{"arch": "inception", "model": "multi-label audio tagger", "dataset": "synthesised sound scenes: up to three everyday sounds over a background", "train_examples": 26041, "time_shift_ms": 100, "n_mels": 64, "hop_length": 320, "input": "log_mel", "spec_augment": true, "win_length": 512, "norm": "batchnorm", "activation": "relu", "depths": [5, 5, 5], "kernel_size": 3, "stem": "deep", "widths": [160, 320, 640], "num_labels": 61, "init": "xavier_uniform", "optimizer": "soap", "beta2": 0.999, "lr": 0.001, "beta1": 0.95, "shampoo_beta": 0.999, "eps": 1e-08, "precondition_frequency": 25, "max_precond_dim": 1024, "merge_dims": false, "one_sided": true, "adamw_lr_other_params": 0.0025, "grad_clip": 5.0, "steps": 3900, "batch_size": 64, "epochs": 9.6, "lr_schedule": "linear", "final_lr_fraction": 0, "warmup_steps": 190, "weight_decay": 0.4, "adamw_weight_decay_other_params": 0.01}
Rows from block 11, named by matrix and row number. Rows with one number belong to one channel. Each number is 128 + 32 x the weight over its row's rms, rounded and kept within 0 to 255. All counts start at 0. Numbers have three digits each.
# r30: branch 2 reduce pointwise conv (model.blocks.11.r3.0.weight, 160x640x1x1), inputs 387-429
# b30: branch 2 3x3 conv (model.blocks.11.b3.0.weight, 240x160x3x3, transposed), outputs 45-49, a 3x3 kernel for each
r30.9:110111136132074168096159132078177077166144106051127151083076104139148112039076109096103115195150130164126096067207097133149164127
r30.10:090100101148218087092206127083157147152103113143094140143146124115121135153184108138162083071137171120126119108105195109121151192
r30.11:141133145124078153114164170096124127085079126112127191082209111137145082114108155131125125082122146169109103167155159148159117084
r30.12:128150086152178084128134143173155126080130126105185097161110116094149097112065099112137150067129153150102082197100161118162136126
r30.13:115166096142119062180177140176136147185096155122168146064116141095131126094185086122082151160108149131122125139129169162118117110
r30.14:118150111163117064148155109088120123098112139126113083139206117115111140212185122146173095167129182125107135102119123112095113159
r30.15:190118165103139091183058146104122091116141123148131120137093122106098131165094089091096132182108130115157111109087149092118111158
r30.16:093166087157087134143149106112120127137125163154165171139127180163128156107138104113085086141164157097136115083121145144156142146
r30.17:169148090072180160119118127119107092116144174132182114117134159078174075182123176103111073168132144148109070158169122135170110140
r30.18:139130082081134110173176198179079063097102096124086094108109134101118198164137144086085087149160145121124101083095156069128085161
r30.19:161114110132185145158151101105056066056139127115165161162083128091122102161107138099125070139175141106175177090152143140130104133
r30.20:105145136147075151115155101107102137141109127128096101135114077145109105169166119100138154148102060189146174119091159140159102143
r30.21:093085168119132144161123089135088160105085062207164120111102128116140132114123086159059123128130120156082176174092132163133139176
r30.22:148137093155092119099125179135107091129096104168083102198119122149152140118086119162104112119129079120162133073083136115147178109
r30.23:130093085133131123189129161184107171106117132111148150207110156145123130175144077158139095114164161173157149164150143142148070147
r30.24:169108083151152141108094176158072114086127069115136073079182109156122098150092186131065119110171158142115177143094121137152150076
r30.25:158069140146123119170135131182161109101108124133098098152152138117143143104118186180159177168138170154133109121170129163090134133
r30.26:120055141112085133083107121160101099120133054124102127097090078084081105111133068072095124093143148140127149085107062133066101156
r30.27:119088191150075101161111109124130072113074102101089155108072116150121155161146080130126166098088087121129093131155133129075164131
r30.28:136146080128126091095103131152175143109138080116149130126083145117084120154159091138122155159087149128115179148178090149124080102
r30.29:180137122154166119116132122152143134077144124147172142187078139119128133116083151138145121153094106175104144120169188172118131141
r30.30:111175155075167085068116150115087108093074134091114139097133070125181168115077145180089141134125145120141098182082104185086099115
r30.31:066112177094118097152130107170123128077126072119128077118125119064103122057102146090106156122154067159154116063147068144055121160
r30.32:159170104092179147108110120190115169092114153086169150174134084175062170169122130083131123138143143073119087142088201134138120102
r30.33:160174093166101146109188126105103171088145100108114146112118125106129148083111154164134103093113083190095124138144174135134153102
r30.34:129134210123151116189126174087142097122132097192146135143142090107135090054149123126094133189135096163134102149134154147080170095
r30.35:084092112073142110155149106118137125081120151170193135180135200152142140098132103147083105052099108176158092152097169110137120127
r30.36:112149122139136150077091129118088119109118142133132189120084170107085155181075146124093194119164163143123084138089135090080096191
r30.37:189086129195177139144123138141151158078107122137147076121114140069123096130107162135121164089182148101150114115082126161185063163
r30.38:095139084092099099157146137134099141106136110104157124150080114114148148156094117147097101190108148107125137173075077217144074164
r30.39:214059179172070093123155169117147110114106115141102135125158158169094099147192118177160157134049128139161082150129108191156087096
r30.40:115145180093131101087079123144123137072118097114126179157103102123181114132131145162076120095140101150185110151085168218150156114
r30.41:110069164110122111117111193067162147116076181153079059106163067078169102097130137100158200175130118049150072119109084162100154120
r30.42:104117119070148089105149151150093181125162095156150106112135142114104093150090114081115131091101106118084145160067136148112107097
r30.43:191110125151186178194143129125127111098129134101104122103148144112086128112165195125064153134109116105110102154139124125139137143
r30.44:049124070164076064155134099093159044188103131121168102137137052134116133083133151071173120146087101116098164107081150185083116170
r30.45:135123169111172149146160150148175159129134123134162094143122126097071193098114123105189145148112141165141096174101143143089089129
r30.46:159090167144107144139188133169127102132153094170086139103120125132114159123107120094158091097197149126103145179092096129099048160
r30.47:179130134137164177163135190098158189148148143180172136182107109098109081119136162182104095141123150120109105231117186150137105161
r30.48:112145099160146084109133071144053126079096201110108137134184090161061119130108072108181125169150172093072129102122175107140116142
r30.49:121184164076151105099138141073147150104081157122124137108105137078175164155077133150121102182138127189130138139198122161076151116
r30.50:117128178161134173199134136139134166138063098098131053142116138087140187101106120162146073135107155109072078179148099099138094190
r30.51:125137170051096119083148137161126063138137153119123194163074167058176068138133066090153095130102124104091121079132154134142135116
r30.52:132099084121116105095181105100116168160126122173110102082136096091186148076121129122148177118153107098125052156178068188165091131
r30.53:153130167190118089078127123123123098138120099169184071142204090164117154094122117129100164103092157108072113086090105156101063098
r30.54:144093168153110159134118156080095106145107123083083168127187140082102135110094107170122107143149158130096108093129146163133132146
r30.55:100139105104131175097142169119131118082099181132121098104093154164166082184175140110178095153129120122098174082158133119107135117
r30.56:052147073157075069146096177174162136114109135094096115120110080145115094084103096149130121185148090147070094179181080154112139133
r30.57:197129151152127082163124151096136156136140177065170143096100130161133153136133078167067155148111196077122109160144112102141149134
r30.58:156095166141084121122081128108123088169091129137157129174129107083167177099142127114118108142145115126148093115140137170130180138
r30.59:137129087173108096119076135136122112126131120161161086143116150187110138177120141124081092130099162141097181106150119137132100087
r30.60:107103171172101103130157124098136104106166179088087112115071121112127099137060166129102125142131103126070130124177129183129101150
r30.61:119132164098110075184140140112162110160127167168170107105109165200089122153121093101138108114157115080103184089141087146101109081
r30.62:092085091142121099120145088109131118081075121110113088101121107118096138140102124143180085138117103076092087159121128178098104181
r30.63:127147158106153107131174101117192175173157125110157094091112151118141157110112095104160144101038111097147109115112138128091142097
r30.64:101154134101164093155140191121108092082107151138170136149110121119110139111104122131075104126140189146102096122130140100109126164
r30.65:100129129098138103119115074091060148153127119158136076169136114092161104113128131152112099133140146119115094111106111167148185140
r30.66:137116137131135153143145111128145117190114070177130208104131136160107110088190157160123177155110130131121165110094130121124120137
r30.67:151135132095156104094109122183179121111093143161124126128107132137169143120160105174142121198135173152153105109147076161083098093
r30.68:074124092157172157104132154105117101201116113104140108120140160143162180091199104167129134136147113152152169084127071095083124136
r30.69:121094136128142089116121095079080167121096150158131177173157109080129183120122146070071174084093183139111084127145155140126110160
r30.70:170110083175122101092133137103139144170152070065092180121159157141103111159087147187111146108130127159094079120145133083103114152
r30.71:074160122141123147119106068140077138143116180169153134072205107133108116108133155182123095076166145092100149123138134073119177124
r30.72:171111125141092070114104136084152128130057067102159145070091110090094091149173091164155198092126087111119107143067099158158133092
r30.73:104124173187142126197104175103156115097154121113137093123143144096137122100120149133161099136136187139152091171143129164150091130
r30.74:117126141105075116130086129105113147092109117126123118110072140174134180120129109067086124153134122147095082115091107100104162070
r30.75:074053119110143172085113188093105071136135122092116076151084145128164127068150094119123097150082143167096137089119086085119150085
r30.76:125120122089085127168135109143083052081155106115160072080187084092112156134130111136146137179099111105097094162133103138142105152
r30.77:154129167127131099141121088157096130137074101129180158103118124132168108157193112150129151161078102116137142138141164080116129122
r30.78:146128162174157156144185177158135172099131110131105126127109053097164158122132181076106122129167124181130138087094094073082164115
r30.79:153170160080169094160120135113140109151180155087133112109121124122186141176056111086123123078151188163128128133131109135139211130
r30.80:120135184090115138092131077114179176146132086120126194148082101158093096115127105110097139071139165093139178110135104104090170108
r30.81:070140148126142138144097086131092138119130180143155121102166119163106145148137103123158065103096170068103134146098138142159160146
r30.82:118121068135177132138107203134169185112144142119154113084148153132160175182187107141164127153135138116082140115136127144158036149
r30.83:148112120084174126147158141140104120136113118059126089112133144162179100141176149184106166170117153124123104094138080110070160114
r30.84:186193162155134152116140109067135088111084122135103125123096112184138156141145164119183105132105168125172134123177149149171198115
r30.85:158149154102091126137218195128168104093158160070108112146080143131099175135120091091189150171123103091125177121109142119108097136
r30.86:079096160123177153166191211155119123127106157091100166086159102127101102055088127117150113069108167114066089171117100123148154125
r30.87:146155181102094100139142092120076117174108071159103122134091111049136125110110178145169143211099058142131055137153091129116184163
r30.88:134072149136130102185141102126082129118082147171103156151093134102118150106162091070164150110168206073147077081122141132127058159
r30.89:144150191126149154080117101137137163157105089047140122121104076156093096090121129159075103100143109131135123079178110098079222195
r30.90:073096182105117150105136103129109135103200133155154151113126071081124131141129119110136139089118130086066110115092196104100068111
r30.91:092159142113109126144178092152092195138127118129225084118152114106111101130121137127130182195095165126102128147035129154171158164
r30.92:174093110104099145093143106201156101108127129137122131149140148117110149162096182133144129160139118137113155099083127102156167122
r30.93:127122122069172118162137075114121119163089109123106180129090101148115116087110146145137127131093128128158097133123080101133099186
r30.94:125132118146144145107136085177094073154033109135153129074162067109090205153174081175110155102083182116102106145054142135118066150
r30.95:169179159052138134174157122080124140151092100145169170104137088174093154180078127108085072149081171142099147105089097149111138170
r30.96:189115180127116120122114168142113150099075146167145134098164156132105146134143163173145101126129097150144136181166089141148177172
r30.97:121096099111136062154159137130161092173139178110114152122103133100147164108145153137096151100178109142129128091152117080143197084
r30.98:147115111151105108153130113170143118126099150087125138124085118082116155196151110214138170133118116138104133140153136102123075203
r30.99:198091106202151121119149132105170094083122103083109178106105160118114121065111102097114162095118188101078124087135116141137107118
r30.100:109130132078115067110128092151093109135124103152127094149111110098138085138133136151090142092130154139105087080101146152083150154
r30.101:144101074152119130151165116136169181160148138081156180099128149159165146167133171150134111125078088086107132136130079158163091188
r30.102:117153140102168160152148081173077088114063133097155164142115134147107100132181059118113142064075167110141192107103196122142153113
r30.103:137175177082145075155070204098086179058136115146174099107220123113152132136140164092141105091186142136139123080139199134189159112
r30.104:113136100099113109121112138147136160132143152074157108072215122133112172083121105114069142098087100167136147150081127117104103141
r30.105:071122141115100145161135111162060082083145070133118166074071089126110082131028138088168150138156101046118097060130109128108081173
r30.106:118031157178098148070121149134150070162115100079100165093097120108165183140085143222132130153070156153147174087207051098105119125
r30.107:095169179128129108119121082176140169134130117139177116097144151071126100137149129163143141128162129173118090095157159088073121104
r30.108:150115101181159127100126186150133159120207195089157145119110169168093136132107081171148152076121154102091110135100098140166168108
r30.109:094166164154120168075097093141104129152051139105131153131093152174123126099113152123136078122139105143144148141123126153140151172
r30.110:087161095120127153208106173152104166102085139123165083168142153182161072113121077119151160164167153111158146102114147113202133068
r30.111:151073132179094112165073163173148163132123097189119157199162126138125083150164157142108115120089087127167119127129088115186176156
r30.112:160133155128088080119146130134160189102106074152129129143170142141170163112155128129124123130145122123080102176102177111150111168
r30.113:128156097078119159104153087080052071134130091144172125172074145096178108148104136088166117133112136147135097099097118154173157134
r30.114:111153154131073188109189142081132148136080190132133104111103196113134141143156127137162130115151100164090076162052092227165164102
r30.115:087143116173101147121150137164142053108083103130098145085134072085079098106091100179165138058138092163091100117070148098116064142
r30.116:149128121086124144109210085145100123180077091123191113131135143114107110120126182201094128148129097200130098142151152121170161146
r30.117:145124102154052123197125091108107143122137098130078118138116144118081136168105138077121093088199182114139091120124106134153137074
r30.118:107096116175079108151124166157136136128170171135137062085086101084173100131155153135175107152162119106094123139168085103154188151
r30.119:118097142098107138082096092132117130180150168113146093120160148106178137126177122178129127080103090174143154189146167182142131156
r30.120:125078072169089109093060119147090140138148153142171076118138086098148151165137155145144084153125137153142094092107158096162097087
r30.121:054077100140084076113099142105148080151075160134150106082204047098116107084167143144106162146090138149130080086061197134099142167
r30.122:131114096153139095126103112090143075157092188142183084092070084138119098161175160096097162108127163130120160171116182125077093152
r30.123:126173138133032081211153168096123180198127141100153163099134155094092116152144126165110126159196111176132120171100105136100141132
r30.124:161167187131136135113166100154141123131112139090154110068150116069083122129101201207183120171147111093117109162092105144140117174
r30.125:218108134120132138155114124134124123191132154134170083154107107124146108074140081126128100112125125145107111131095133141129127153
r30.126:135131197081110145149091100084086162137137097126131119178120172158146111167128158062121133065104128134169106097134122154149134163
r30.127:154183157134132125116156097125164131145078156104132174182161084160145093138105152106083106152139089113135160063139144138171117132
r30.128:119201187077086146152102144098144119161162115135135133145094077138134084125130145090121151127081111119133054101107130163207142100
r30.129:181133132118067098106095107187118116099143114196181116108138152095123102103194105103159117172145157127132114163113169177104159130
r30.130:164175196124110161061124121070143156061108069123091140099074139093117107145099143095153107137226153118075073130133164101096114126
r30.131:146116109088150099109116153097146131086142170143130116135109146147124144094112126127135147087163135082106124129123191096190116104
r30.132:069145098155112124103137148138161121082150121096150123077092128114139148120117101110137087181163114048157116146167091130131158145
r30.133:092137135119091083139140144091067097127113119161125110097128073030093164121165119141157128117158146084071061153083104192088163179
r30.134:108165086140129104178168189143182085166084065139122110112083143138155118138177116141169136122179163187121145147145038101087126163
r30.135:192114120146142094099149144133125100109102123158169139114115158160092136154122123160204152095119168095133173136127089157153165151
r30.136:169106131166089108150158133124141135133117105131151123124124071078150119173102109110086140119114148222138138083157161068158125137
r30.137:144152136054137177136157125122189056058114111145145106116126153151139106113140128104129107090125079160056116146153156114106204076
r30.138:147136143170141086124075130122183123122075127151111130129143133100179145127069181134139120122088124132085085075159109136097126116
b30.9:073124117066151202161131160197121099041146125071207145123217098116109089115166101104137178132078137099142174117105135145185116111149142
b30.10:207191164098155132100110124104122181139073131142091185123086162079083111112140104181130121171065155122097129154091127115081123093167135
b30.11:135161120151099103117140124145112209148092151160030110125156129132143163080155207112135142120110157089138082095147139195085078091067093
b30.12:106115121122174094106165171078173126119131106151190158151109165167123136089123079129103112148140088129060155106140149117162093071098132
b30.13:090217129114157096092167145101112128131169113149119064111150062136137138160058138148113114051102180121074137095116052144155176116165113
b30.14:120201142084129107127180170144110126183097105148102055078116118087101123185019141135108144114089115122126137164119198118140099123082080
b30.15:101190142119097125140157090115172179153147114092129099096132128141126078109191155091100123139112105132146136152097160094170116112139133
b30.16:126203138145075167079069170144174109127111108089149195107126087159141139097103093121088066088141108132187145132202137058120081080186139
b30.17:145123158138163082181124151179118153141099127107142150111108099130137139099096135118159068143148152139106125136141095124074119148098135
b30.18:153091187119148093094145097145072182130099156136150153117142132113104142140190129131128120098108157055125171128103075096122118121154106
b30.19:136125094119088113091132153131076145079144145139057149143075149102186160111148131129083188159096055122152148158127177183134103168114134
b30.20:136109133130127136130198136076155163086147126142086154123112134115129078129099099172114128143123075141096098178133098107116119160104110
b30.21:093144144084144142128153131161166123124163143142103088167123127100079160157150117135165134153152052201150095111172095114100093197167133
b30.22:132133100125115093078119140090160132095165076155111145144084042130156185102110158084116080126183159153098166105086149126108113151169120
b30.23:124147157090114121113141135172160077112145176169125089139186121053150153148106121155147127127126124149152148167140177115140132065094185
b30.24:156102134131194111079105129108100192136068121136097103172102075121151165158114132126114128165157130043163107074162125171154115083061107
b30.25:117115124164108091125137147092188125108070143116138155118164101193064202115110063209104074148146117083174127118195133133181109086160155
b30.26:146108073158164111135125108164109158116119146112093125090117131068148120159059150120148079129227122103155097154094116179131150134143071
b30.27:117135128109144118104145148156158104098122127044126189129181086138116109149174068095126175112143127147091167134110135108127171147182118
b30.28:141100087177183098059142130140149146084169175115121112077065102104128110165159106153129148157097174132136121115107148151126048093175126
b30.29:120200109155192081099113123136150120053149167081176154096078153094140161128153105132118100185151092144126137160140134112106161125089124
b30.30:131111124138184121144107128123110125137075076207169092074190105049219131096161076136133083107073126144137175173078188097118145103064131
b30.31:090144129152128154172131111134094127126134095060165151124102134082149078154152148122143149096080083133152167164138145126028162132111156
b30.32:075136132107177131125127137153101133134196107149150125124138079061145152155046105166127103157174111108112107102105147142133105094084129
b30.33:111106144110179149142116165175091071167255130153140117088123123129153117105136141147112121129144113100114138097154132135148150123095142
b30.34:128148117128144096170127125177116128115147140113150175050174121170103134118085144106087104094128107116075117149090122165125074095066077
b30.35:119143073115180107052179177105154126072128181088116152213074135133056094142125066126148147153164151169131102109143111166127137080154108
b30.36:064111122139152110147072162086125103104147132045096181052089123138152119153179127090130130086090141090146120116110181099122153086159154
b30.37:123116119177104063146089127158126115141096102146158104183143108150103132142097085162153088132152105128132122127091152151136125111195095
b30.38:070139088186132147185104143089061168180133132176163109147155154105182157078149099109134124103133066133079202051154146103124142175078166
b30.39:144123132146130141168091118147135092129083160134135166156172114107076126107095147132104144141172184203105117089144156149164126111163111
b30.40:136187144068099135105116158140109155137108131166120156117137176070219151109092140149128156120112135139176086078142137126096106076214107
b30.41:141100119141094205116169101144180152109084138116148161128146112072122160149131125127174071154081110137124190113159149104167070075090154
b30.42:155126108146123149124104147134140152125113169123096126149087117070159147104156139115155193132124111120134161075161190151127154122138125
b30.43:137143122176071121114128102112186128112129105105094112137148116161107136120174092128141114114113157140187166118135153075204125160123121
b30.44:134128094142106198128120119140131110094099179147102115115092075113170051141138185088131158130097128072069177099115183083188138131084148
b30.45:097044176077112161105130109108135195092104112165082137112109140057119119129116072113163123103126115149171114120160057177169151158126126
b30.46:105126128079075185127148110142098155139141130150121080139174125187078206159083196192114142137167098134181136136059130188154090116079112
b30.47:042188081155134105084134157103132161121110086234151098103141110122092117096143092075194135153138109190130086116152116110139191131130112
b30.48:122160098123123143136092119109176109137079086092122151146100095166118135103099110110121163129187150156138165118123188128183145132108160
b30.49:157171103144104170107069123112101106060158172092130097174145072081130139109183158141105151151093137140133165132055136159199151181196127
b30.50:110103134123150077179161088104147115096102166155116115122112108148125184161132095120162058098192159097193104122121113130142147128107168
b30.51:170095070169130140149182126134156118094169077130123131100101175130084160171059111115177120138119133104157110121109129085140122123104162
b30.52:151138100115165138118114108151097116119127130131138143101095170133071176118089093111114111110115096100160157133158105137180143113055154
b30.53:130148149137096149130096123140144119096044147083139120130171109128085119194117107068116165190095127146120132073170131091152163117147157
b30.54:124118131126165097161203122160151134187115118113120116160119097095052118058083096086106124119090127077067111162131138117159127112148110
b30.55:138111095098103137138154146122129125163170086172123138145148122154079086089119113120143128120173054140167200109072151095105165167139146
b30.56:094065118099143140167150141127103092140141136117111144076102152101122101106087138119180115114193153128108097173116152178176082084134149
b30.57:163115120157163169138059083109112154116111092118157161171139136135141130104143142132150173176097123146207097133161126135165111098120153
b30.58:131161101116070106044115150156107133133140183163154099090079144196134144111110098140101102145117128136112151071134054169120128134155116
b30.59:075107124137099138139064107134147140093140141147144116126088132161085062096233186137143118099033083128119152168177118152149139118049132
b30.60:103092096193100112116127091114151106153074141109156140112156197131065163108091126194057108135052106120110180122128129131097140107108169
b30.61:172113100124141108102096114075147135174166073092075147173114141117190115091108146089120154140086120156135142052174185114156194145114145
b30.62:136118072078178160134075125155122145150113062122155204097154179140092154103091122098077115139108114136114114121133082191064131134090183
b30.63:195165049139111160148139076094116164125095102102174119153171124171120117130147176168094158092123143083106133094113110094104170104100132
b30.64:087137143186137170166163122110105101128168091147149118135106141125166075155097133095124135086160118115186169102140157033179124110207121
b30.65:100155200123119131078147091070142151136199128110074130091149108111102118130099075159085154147146125176091125075127124107133113096172147
b30.66:129134124116144158161114126089153148146143132135114075170113164092100093132128151148121140102175104153101138185144077159114107135149113
b30.67:122132093099142165122093185155139067107164163146161127137062136114103141124078095154128111111110130134147104145227104144124152116128138
b30.68:143102157124073161137140117053133142140136169100115125083113106135115138052155194100157134142151080140134068090130134176066118129182133
b30.69:126182135142067116097158089132136064158098154141138108090102143111142168149115129162162169112115154109018054179123095110158104083111112
b30.70:088130172087111140131145145143076108131124145100136119142140118111113144151146070175109088147069139123159093107154136074080156132170125
b30.71:199104174065106147113120160120125139115120094053113130091069092141240174157113082032109131152147171167136168116132096110160161190130108
b30.72:098125126114193163102110155197125135113130111142141107110114066155130122166157137122162109134103160170138132081051131074158161089183136
b30.73:125151119140127163144123117103129152156103155163127113120210128138079108198099174135120098111112172105229082119116103117095110125179095
b30.74:174104120135168167098155149130083116137131122150169139084161140131107144098103141152137135128172115166142128100106136106117123109103127
b30.75:161022175184104128175119132148143112107110156102131108139111097114084088063149123080142141075118178096150138068173179163140127085092147
b30.76:133138149121112083201076089140113103120132152097109164136092103137107116172142140175121089098160125016162111085174131135072088087121139
b30.77:154191096154091061159183144150135120090091125199120077194105132119186130136165078108124156148122120151128132081117132137095135171091142
b30.78:062128163151137077126114126099161168085103145079146179091255186110107078137106125184101136084135146121107122106117141098094150097155117
b30.79:087137127129101137096139133088098133145100123127151164143206143103166063107132178162113158112135084082142122119133077160151188123107077
b30.80:107125144135069119153148104116153173101169113122170104081106114131113044156172125177142133100069078149164130120184113126085135146089118
b30.81:158112138113114118127114140133128071142109107069136147077082123229188071043109151113140155177047100140113150183113130142104125219107102
b30.82:103089182089159100174168110111172105082184170105123131182112105135124124135067166155127089082191189164077185110089156099145054108133123
b30.83:126108146128119088138179118156086101134119120161105120142100106156128146098063141067148074128125088104129173136163123097152153131121077
b30.84:144138115131155119094145114137193122143119113140101134066129163165106074175205077152153132124120127093055132164163169113081119125119156
b30.85:156161150108146141125101099103090116130072122113107118161042139126070167107132170092133167137096159077093099140171154116102119159127114
b30.86:147100143126075185113111110088153084149158156134191096207065134153135095136229112138087118072175164095169255154133127104102118175144126
b30.87:146150135088147097170127120112158128156142094178115120150158150156155137089154143136100168130136181047127107167184164108074111114115112
b30.88:163103112134163164071114129085157172138151101131122122193100103154124109187095121083107116081188129103067150148130169102107127068174137
b30.89:127126142135145089186058110146163129116162079088151128055155141136145170132118136108118128130135125104140121098106107166077145064149141
b30.90:112144097146123144146198125180127143133122150147147158161255073146074139084111155165087116137125152078145157119136152150168104153104079
b30.91:132211106122126095120141091149129098177141120155123093055113098077157137168129124130104116110096114163089147108175108094102109170066129
b30.92:145150168087140057103109137123103090122126131139115157148114136158031099129034123152076127127123158132073144124097145166140116154105112
b30.93:103127120155114089088112130148090120132136095123134119162125102058156127061122140147113112125122171176096123171159134141146125150117132
b30.94:114178140094095143138102172120087122129125147176106135157169154140162193185091173168129125103121148133155100149167142105140121142151074
b30.95:145134145117102112108119073110119144111118153103109100160134127134148117068165142091079128126145111097199139122125104102177171103148142
b30.96:093140138126133157127127106107142126165102115114082131124147128124128111151190153142146144079177119187121037131161069112142169114168095
b30.97:123128144165203093152140159167128104132217117121091106123160109124172086120221103138131099131168114079164097112174091110115160136100097
b30.98:143081123186113145137086105135045143150161115085202108137100132122039116124178110125166174134106096111088144138054159109147121106142105
b30.99:133074094120138116160120112106175147102123126115109131116117094174151107168167154141116083121175178119099120180171138162164100104092071
b30.100:171179120146203147069174142163118131122148141125067109113106115168148169129070220154126128128137112122136127163106079127101088092147139
b30.101:093144186109056137155036160123084118131115121098166102141151086122055176120044154114105136165133140139116126113143161174075103116091172
b30.102:137174121145123121128193120131156147123193124122118138132083111182133098127128170092169131123181136120095155174090112068074118201146100
b30.103:123119151109117170098185099120129145129102050162082076142114099135078180199119131148112122083115128104123082133150117089121133152104108
b30.104:111188066108077125130076172137108138116140167158065110113137130153140144090113176143132165160123117131110099104155093209144119142121119
b30.105:091150156103136123155097092141098113098117132082104193128091145134119172130101179202115093168141103129148086145105062186136120140139094
b30.106:115089130144151101182147135156054098066129129111130154129136160161111148189095115124154145139083132128123155090110132112109100125132105
b30.107:141134108115149110123158101119123125143102161177135153140187125119159050157167111090115194144094143095117086123174151090077147122138142
b30.108:103120123107122142190066128151135097187129145141118103159089127136139128107146136156135162113148134129151067133164172110130151142096106
b30.109:138104144155115129117110130149146128140159082147106118108103099182156118139167104122143187083155178089135129156136169099155122124065130
b30.110:072180115199153124116167137104115130125122122050123105116138160106110157134141162119170108105116130136094125129123130150139083151128151
b30.111:100133131199112080110060151134099192132167183123179102072135124120130202090123140121152113127124150113111144127076160133126105085125125
b30.112:179133171161174103124187100133146140102110133156146109078106166210095105122069108070118114113147182133131158148169137168095162122173141
b30.113:099177157099104118138191114109145120141097144135109127076091109098125115205048166136116105130120108147117126166125085109221127180090087
b30.114:135112112140081144120087193113160127135115123090142148093149150129092122078192101152133113138180132160125113209185103142095127075164094
b30.115:153147129131111144074136179093127161184171091147068110119105104161070150150130117090128095172173106178157124134095143201087141147102160
b30.116:146124155183066099152133134142073130059252117102155094133151104120161153150139143110149147121108142122102134163090126092105111086184128
b30.117:088199120138108165141076090088144121099144112086137168126100122186138143098079115139127113128198117116111104163130071207128124147108118
b30.118:109092135178139109166103103224114061085117155106101162098136108053176088125054102111144115089135091146105148120185076106166103154123173
b30.119:113169122199105110181130153089110153143197067173085168139090196142141124114124111126091128137114123062139123104111138134113132119104103
b30.120:137192152116154176108129153067161138111141085169092112155088147131169104124116100116176119191136093161084122148139118148137111164116138
b30.121:086141137087136037186135125136111112122114091130182136137097075128080095101114127127152090111112083051192174128142134189115157093130158
b30.122:140133117114142039141164135113117127140130140132107139152109102152167126090140107080143096142121159129092121137187130114148130109137153
b30.123:115109133135164117109150112130114115151105162147179163152161109109102059138156125095171139142166132146138084170185103125173179140075170
b30.124:102102105137163189144129186126175151129157119173121140104159127130182104114159115139166157074080078197171116133087059084118127175175081
b30.125:079105108108143200153142106123153120158083150131139106111086111166203061164063120113109087063158105137171189043110044121127135185139131
b30.126:139169119122098098188100106075059123182153103137156123096132101159109135099057179121088178121171137116162154099059143138128128098122148
b30.127:133123168145126076119063102141121150132110163106129114163120100123147076159107142099108116114177115194076149160117126116116147143128119
b30.128:129073140090120188129158070111136100159086160168081103076136171103152158109128084168170091096114075134182147111104093155156157159123133
b30.129:161117071135152101137162136128196117083117105131127136104166109080108193112120117115100126123083134130085092098081138161175092107111112
b30.130:131149079130156125161110093075117156131139097134112136120143120119149149134128119227076143105125132144160074073121143166160144118080161
b30.131:132140075046140181081138175088143092138102135182112109058120131137137102133075148096117110111077129158134125147118127126067131131133087
b30.132:098061143088096191141160094114151140094050190089125187151146137123136163078139098126156188141105110147054107154113129143157108089157119
b30.133:131122139130185085107121137165156097110109118170086146150096109078153166144181061202128096127115121067176125123124165120084145061181162
b30.134:093156191151088116153105134172135122121059124160139129156179098174108153093136159057192142055159101121102146094155139135180071105164157
b30.135:144122123147095107141132114114127114142114143204108097134131072068142151133232112135152142175152096137128194179152087108126108133097152
b30.136:140127106189148094112087116159134167119117086132187099195094099109109094173129154135104133091177122151119149098090128087103149120174110
b30.137:109168150089122168164078093174108101111105186111207137128190147091144099164127119151141109129139146115097162142126075134121164133102134
b30.138:094103110109148134113142182175152137125129098132156138045207148143111078210106110107085132148100137136130141132111095107159120126098142